Weights of a small image classifier.
Data: trained on close-ups of made-up surfaces with and without defects, 203450 training examples, 5.7 epochs.
Rows from block 2 of a small image classifier, named by matrix and row number. Rows with one number within an expert belong to one neuron, the router's apart. Each number is 128 + 32 x the weight over its row's rms, rounded and kept within 0 to 255. All counts start at 0. Numbers have three digits each.
After each expert's rows are labels from the 100 images, of 14976, where the router gives the expert most weight on average: "strongest on" is what is common among them. Only what is clearly more common there than usual is listed. The data: close-ups of made-up surfaces with and without defects. In brackets: how many of the 100.
# router: slot weights (model.blocks.2.mlp.router.weight, 16x320, trained with AdamW), inputs 160-239
# up: expert up (model.blocks.2.mlp.up, 16x160x320), inputs 160-239
# down: expert down (model.blocks.2.mlp.down, 16x320x160, transposed), outputs 160-239

# expert 7
router.7:176186125159089141088082101140124138096168056090152147103167159170191076138116120165144099091110117085130135119196070196162135165106186151176118175102157198193127061122160145129096120106093123129131134159113131099115161150087138137136067151
up.0:127164109066146192146103088148139118179133116153157127155135089127086066147127122127142138157162117109065062125085111196093092133151141132164106103130163171060076076138125101134137104095153153193208143140123135111124073116153114180090137157
down.0:167110132109130173139138128111151137118088161135137047090159089085157104089101136128090112155102122161150171137128118164114056130113141158147096150200132088099096102154118136086071113091111079162101134093119150139148067131126119152066170139
up.1:128152135120141148114082138085130167109167124099075075073174156176149051184128141098122148105145196112134097184130190141115103185160157108132096108134182130133143105174097077090173117165068094159138142144190137110184159088144146166147039132
down.1:162174075110165140070155188170103123170156146190084150129149077188095128090136120134128120124133129109158080116178103175107155070137116098116052141095141148168088149089102128164054115174151127112179124101104133143125098107110091103143145084
up.2:182143099133116178075148107126147142142136129120082110094146099146181214145129157143106133140153113179174152084143091129109119103145103068137151078172124178138151153093142179097088107102048159216106051167117128090134072143122083155197124120
down.2:119155109081120131189103140145164109131067165113150108146104123101089162132132130128122151125154160161147132135099102067176076125140146185165141097126092117117172135128065063138121111111181185194114192157115073126135101084139121086119189115
up.3:101097084129021141181130155153100177107081094137090110105093168130165106154110132121137226143167107154159134148118081133156115191153162139158141093113185130139081110123145130144166037134142161075101192137121099093116077097170173118100117146
down.3:136180092104121131135142135106155172140144150141138099205152107114131103108130212156134149143130093144089125168115196124148117137176103160128131177109123086046113162120122141120160088106134126083135117180139153061170160124204030103132092108
strongest on: wood (82); smear (42); no defect (37); defect: none (37)

# expert 0
router.0:109090085087138094168058128100136128076149091159177115178119129133151134172149147143158169140154142148145148135124118154122107097084142145165145083134141176125080149126132144203127179127144125077128129126081187169077126164104130114162113163
up.0:180123144131129143116119080178164115132162133111171136160139176158111150103070168107090206109069141111202121169103103105131062142153121116117105105156093147135106099182096179123131107087127208145151165137155125127184134146151065057155081097
down.0:045113085063118170145150118177163107137177132136147136096098132092119116120149144133111071181141155100142213176140169110126170189144187132133133164103154137112110167132116122115117150144111097109145103066110156164149138100147111141111090149
up.1:122095089135111174131106174081167120129119177124135097143110143151100129115171127114163135127116170099124142102134127117157135066098164105135144150136137151158106154157142118124049069123104097204163127120097168061154136099136078093130078080
down.1:143132090119126140165171141127089112156143132190092112143066090176086127127155153129097117128074135186108045068153187096146130191112135179148134110130165136162138160114096154147153139090119092077065062146150099207167138088103130147074139115
up.2:105123095130137084113104166163128151083116135099193129166137154125114181133129122136141137168128186149106125157131182045089185125192142119100148124178108122083106138146092137084101143142111132096161110211145174083116123230140101158192139092
down.2:167151099162113163083142091175071110075156125115108099178108117138106120112114115114103178169116061138145155135143113191115136117111113087092103137091121094125192122084162134188129086169100199148140165131104121116123128081147124140068125120
up.3:104127038080148199115173125113058148090134125194158152130156151104124154174119080095113122118108147116108126142150099114084080140137133186196152074181111163141081141131110133100107158134139094062073117156164167155180152167133063107095080162
down.3:073127121108083133120116109153165089185126101133092088147154131111108104124085176140159120190158150136139176132109109132130049160137116079144111127087142107104150086124057092095111166133111181103135130116134106122160087096089116055195089162
strongest on: smear (74); leather (52)

# expert 8
router.8:109119120171181074175167146188092088136102071126091147080100128171093179145148104121157087181140126151184153081121158144099089109127147119122084151211117162144116114097085203105118130124103162089132109102106093129126121104130098086134098102
up.0:066137101163147106103148124130103104076148161121134136151165178165214199091191159130092157088138107147141142213103090148152083123126099178087170134122107081122143074136140105121137100130168101104151128117134132093118165130116087162083150117
down.0:149141145109124096148085162126079076086103111115050139117057121145127113109152027134138073098091072121132113135146145147136154145135104085137101110126152132140105096140128144119139173156081156066096138115157140109126154104129109110207125146
up.1:134131119178093155070124086112126134147154159135153094158150053171153209114119151141151071108194156056167135136063134122105095116169144123125172091118164120137155077100134155122066181124085140148126121147125116092075147117123097153130105138
down.1:148150241134129033139152080133112104079125107067118136187118077089091127113092160138139159183111150114068160056159166159143176131126140136153111117168065138064104157117118115153149077085105125109149054105144088094179114167144082110133146119
up.2:088149077128113137148100116168112113150144129161157105117124108096129176149098149140059127154138125158123116137150118091185102124090120081152200099110144101154129172156110142117123127142134152156177065182108098154160087190134163158140096097
down.2:132160103054119129113069137155096127112089086095104116146130121107144123112122137077108129109146151057147041112157143147126164121123121190089149135109103171170144144147134073159177084198115132182113163119114117024080140144086144146134142163
up.3:206083129113137102125162126095115113167137103123232117089095156106109130144158117100149105135096112089200137161140116123120147097105137117120156186112136113077135151076105103108150131089147122226081170113102132138161110090175121149133130168
down.3:094136120128170090066126086146156163134138164148104132191111102145139162150109184071124118092067106097069139138126098060212203108073151122138133158143138129080136112132135147114199136172060142094083171181172173084040164117101140123134083125
strongest on: wood (89); smear (32); bright spot (31)

# expert 9
router.9:207176126091124132130089071131184150170089148176177135172131119109125125095151180085200114080126118155024143127100092130152173115159124136134136159139172140126106153150150114091125084107121128189146075153080134050153135077099138064119146142
up.0:128123087137112078096172137130127179094107069121087127152090118121135135131113139184152109125126122171169119106114122111067157102151127183090159115182094110186126092116152082113117143161118104130125157156187159161123152174163135129121103105
down.0:125086109185123058129113138048174150097148140143123147107170100095086110126121081112140179146083134132115168154119197195169121142095083099106147141081117151162113112184164155132186093144150142107138093167134141159087118136098131142119133170
up.1:080105104188145141142113080091137124169107165115164085051125150145164139154149130109082146169128118133123145200182103139101166156155133105156115147098127075144159110136110100065090223163140181140082150107143162125084148069133190079110181118
down.1:098120116101159103100080027159104117100141141082178099107119108155151101166114136142131152182161141132156174097113116081142099160091107175049171156164109175109088122074092118142145117082134175157215133122210149141152120163109112099141154156
up.2:153097135128112114117090106111127098108083166060128124151164174120078120129158128160079128137140112111110148145130114100149168130134132168131203136136137120135133128108149161128187062160200148149135160113202106125132107180162115190137091186
down.2:147153109139183108166095150116130118118112130159152121151147143116108115173161110082108113113130148126129114115145172125107099114115135116155102107108131142135124129116071103133047138073091116123110101141126106175102141124237136128133104133
up.3:194114137134128085090102152092138113136128061109113134119107154133118153098109119153166164074181097127132135117127131159099074139115131127171153144057100083119140171129122107074137149086195179051160176109104133155093148169139125135115175046
down.3:152126124192184118145139179122146100166161073180106129115166166116128127135121130028112122146154110157136159173152141144107186088118146125167102066098147127181131163182155112165124122129152197121164141171132150173085112161142100158130130113
strongest on: wood (100); smear (42); no defect (36); defect: none (36)

# expert 5
router.5:101134144166059157136114137152143150033116141080140099113176111116193143111083165164084174061105123121118109189108127122160187126146144141157182069076141109142178143130123156071188127127136118159182114182141131165138164162141149118148112146
up.0:148137135116216137147142136119170150155158111168146153161137101130114143128127169152127090121116091097149139167154141098128091060123143109173132068158112090125138140191126186135102128124160123101131148148118186134129134139167142109139129163
down.0:084157125102124117136093098109167101116111152139158135080093115126158187115101179118097170154118124131149110124113103106124148100165152086090124113125130124151134146127136142100198084106094146159122119091126141152153221131111169185104132130
up.1:107188114087132225100166139107075154129064205156101112141131170131117119134089092127160079158112118122142096120185133129136182133179130133091096084146164122128128094048138118064101094135093105080150121110125123107187110138149166186088152156
down.1:188144107119081133120030054091083140148180150106140138089175155145145146121170135129119156117157126100109145126089120156107103104133124132171133172126154120134126156095155158101135136137139154149138081101100152108098153143116101125128090095
up.2:173140119149165164119184162093140168145094152169069137160111108148125113078126079161131102167150106079125134125104157078042128072162139152152107056090157092112105159086113187095103130092106151102147178073147105188119156163164167096119181110
down.2:162109113126178188133157137137162137097114137143151207100147114106111089075122117183126141158143091099135101056177134175128112121106127108096148137153153092139093086137147134096089080155117076131104184131077199142116107145134113174089107163
up.3:237196139140125136092086184093097150130122131142165114088118164156095125122122133148160096049184123127093097098105110175117163165150101115131181086130122119158112135186116158138156155135137084124224117120135103128114113104110124122083153189
down.3:211157125127135157113188139134185145140091133128121117198103116091085131124112169132086074132056161097091134151125111084161131170126137140167161219155150104123146086148078083121149174105171103064124138128153119133091117109145138165166152102
strongest on: wood (95); no defect (41); defect: none (41); smear (35)

# expert 6
router.6:135152147132111146038148075108132122158151108151118133093112185092099111145105130136110097138072130117095150059090131077121041131178124096139084097129137131140119120160159123042121082111094102197154207130212125139196152177137135186166127104
up.0:153074164144159110152152128135084148128146162135118140121158118127160134104113069122159122129118082162167142108104141088106123166035105141091176113121149137186084129201108143194159148110089124182126161125022141159147110166112095121154097174
down.0:071178164124135082125166097107123111089134131105080186082139137113059146110128142149144069182098087054144119107151087079115132111129113115145051145156084127060092164050145154076188137194185151086146154187192154107158170119136165111174129128
up.1:109142189139146099136163166186140117057126167157177138064130120146104107127111144142173165134101123142074130103130156115126096117169091077136078163093170111083103157107140164126150194201145122139113092192175075137144116144189096144125108178
down.1:157128077156168108145102152092122122095096134062116096186117071150116119170097174182190112163123151205152163120134185114167140102134098120081084159167112144140167137130136112154221149123152117147038121120162084118130111126053163164085129126
up.2:091086158148134184088110185124120126099142189188091105114102111129109084185104087131092127149116125148131143135064142107130121115129124153114089143183136100127108148147162126082139168099153187017144152080114082070114149112142141142152161095
down.2:112147135152160149162125091174160076118142110152178131148155148185093186145099107071142140070123138111126180150113164136082150125120172078130079061141087146158150142115110150116161137152126149146134109191144117152115084088045093131135135085
up.3:173130127148092153147112081077134120123150154154153110130095115171116131137151136145102154107143146120123171077104136136096137086079133104168105127116132137131142165092142164187056210108050132127080129116100184147159205154110073107075130157
down.3:130093211113100156155158155120138109156138170120133128123136164092162128154143198099136089116129131113108127151134068043130162126127125130130166157151065096125147133098088110136146068117150103122165078159056131108104112129098169164127130154
strongest on: stain (88); brushed metal (31)

# expert 2
router.2:105144203113074116152121139150108129081117130097131185102089125172108088116065146123108128137177118096155120077160140123172132114081106111115098094089136121102086172115109135123132121156107156180126137154150166142143134123140149099061114099
up.0:133164075153168188156155217186148114089136169162167142128151163125064129131121107118117093141123124150120092079141124133127150208170140130182098146109176113083167140122144103124106099152104150128062111121078065112145120092152170061145124150
down.0:191132125158120213148112134087076138185156136162131097105114184187153115159128096151177118127159200104079088126170133095112128076147105146172137155117134188193167122159119140200146107108132134130137149118139140113100104123137116209094093134
up.1:142105090160089113169131129149144173090138177091141135110131131135127093097099152118177132112098153166110116206157126151149064103120140128117125157088171138110151120139170185149157101079129134118255062143135135138128133110147137104096148124
down.1:128160181092128135109075099154149117148150064120152117146142118152070095121150109140113096128142168076100175132117147134096092095082140194120109150154114134105139077129116131137075169177142082175076191102108129138134224113150120121092141124
up.2:177144118122121142178076141158103151058103144154073079158109141104114173166147102181174170131129137141116057203146090103144222129132128181165117162129138095056134119139130093116103090140060153134072112116100163096163113147144096079088118174
down.2:122125145104150158093101111142193163122122147182112119158139104096164116156126172164121156116119123126103083079133165153152130128145098131138109181069146142138114133103150162136148088104098155096171068135194082068130162111140101134121113128
up.3:080109136138151132137144157166135136107133103072142175116140137100200113121129112187106115182167159164105144143108118149082134114111167116141092145004091131112149135177108118070129132085148141213131142074115054110175124089128127117134182121
down.3:148167128116086181127068122141159146166165131164130135089126112114102112107160139166155133075173166147086179140093131133166129061166099157057126145104155097092130115136135134193110136096165155101153102076107137156141113126142132150158158131
strongest on: specks (68); woven cloth (44)

# expert 12
router.12:099121144135151136126111123081118087125110136126160146078071198086101162156135142129175107164117171167138142139158119125175142130099103080127110211191120160104089131133140127183144116113118139139080093118124148147128095150082147145199116129
up.0:185148103078182102127114151104116128110055133211110180078144138095114092134131156125116058159153180142083142098113107053151154097094120146139099113070142145134155147135138154186087143123166131118198141121109141124138110097108123152157154120
down.0:086152153147049133082113137132159108144190074113116067114233123133139096121160153160122169101159104131124099136107139185087156115108101138162121113125122163132135130153117113085082194133087141117088156107168140129130150113120099102224132168
up.1:139154129120113146084115160145111139138143099166086177173144158131118079147146106177141137134163161118121090082154150121135200151184089144177109150145148097101112121186105169169189064121159152080149085170126152107124068093160164142160146115
down.1:074117095104153134118159166107163086166123142140103141184165157102126114177156135183156137143162135172126132095117134110134064122123112130127157066142137115194133087127113132179151174142210123118051175169097127106080137159055140134119118152
up.2:093147160139128147208135125163124151069120120114133148136078152146143124134093153128109085155119120107173156120154160117112213203163073122123104085130157125074143126157156154055111091095081119180084152138147115101236165063132143103177116130
down.2:144106130136100098129123153118099135146182119130125207108072123131135180159136105165178114132172111126151066111096073098159129126112163128074134165118099131114087127107131166089144085174108149155128157156129123146098108184134163146071114135
up.3:157087116131161176098134211116143100156144145122121188055137093133145161160143111173145141131078110088149106088139179150132116087142140116110160077120149118176137093119134166139144133183189149115141094169146124161116150100136063128133131109
down.3:110174144106141140191102093147174133185131179170168119139091144114098110101148142101124092165177137125127160089081097117180123125122088160092126133144149142152143158136170117112107114149126137079123128118131120106169139144139138092189163092
strongest on: wire mesh (56); hole (51)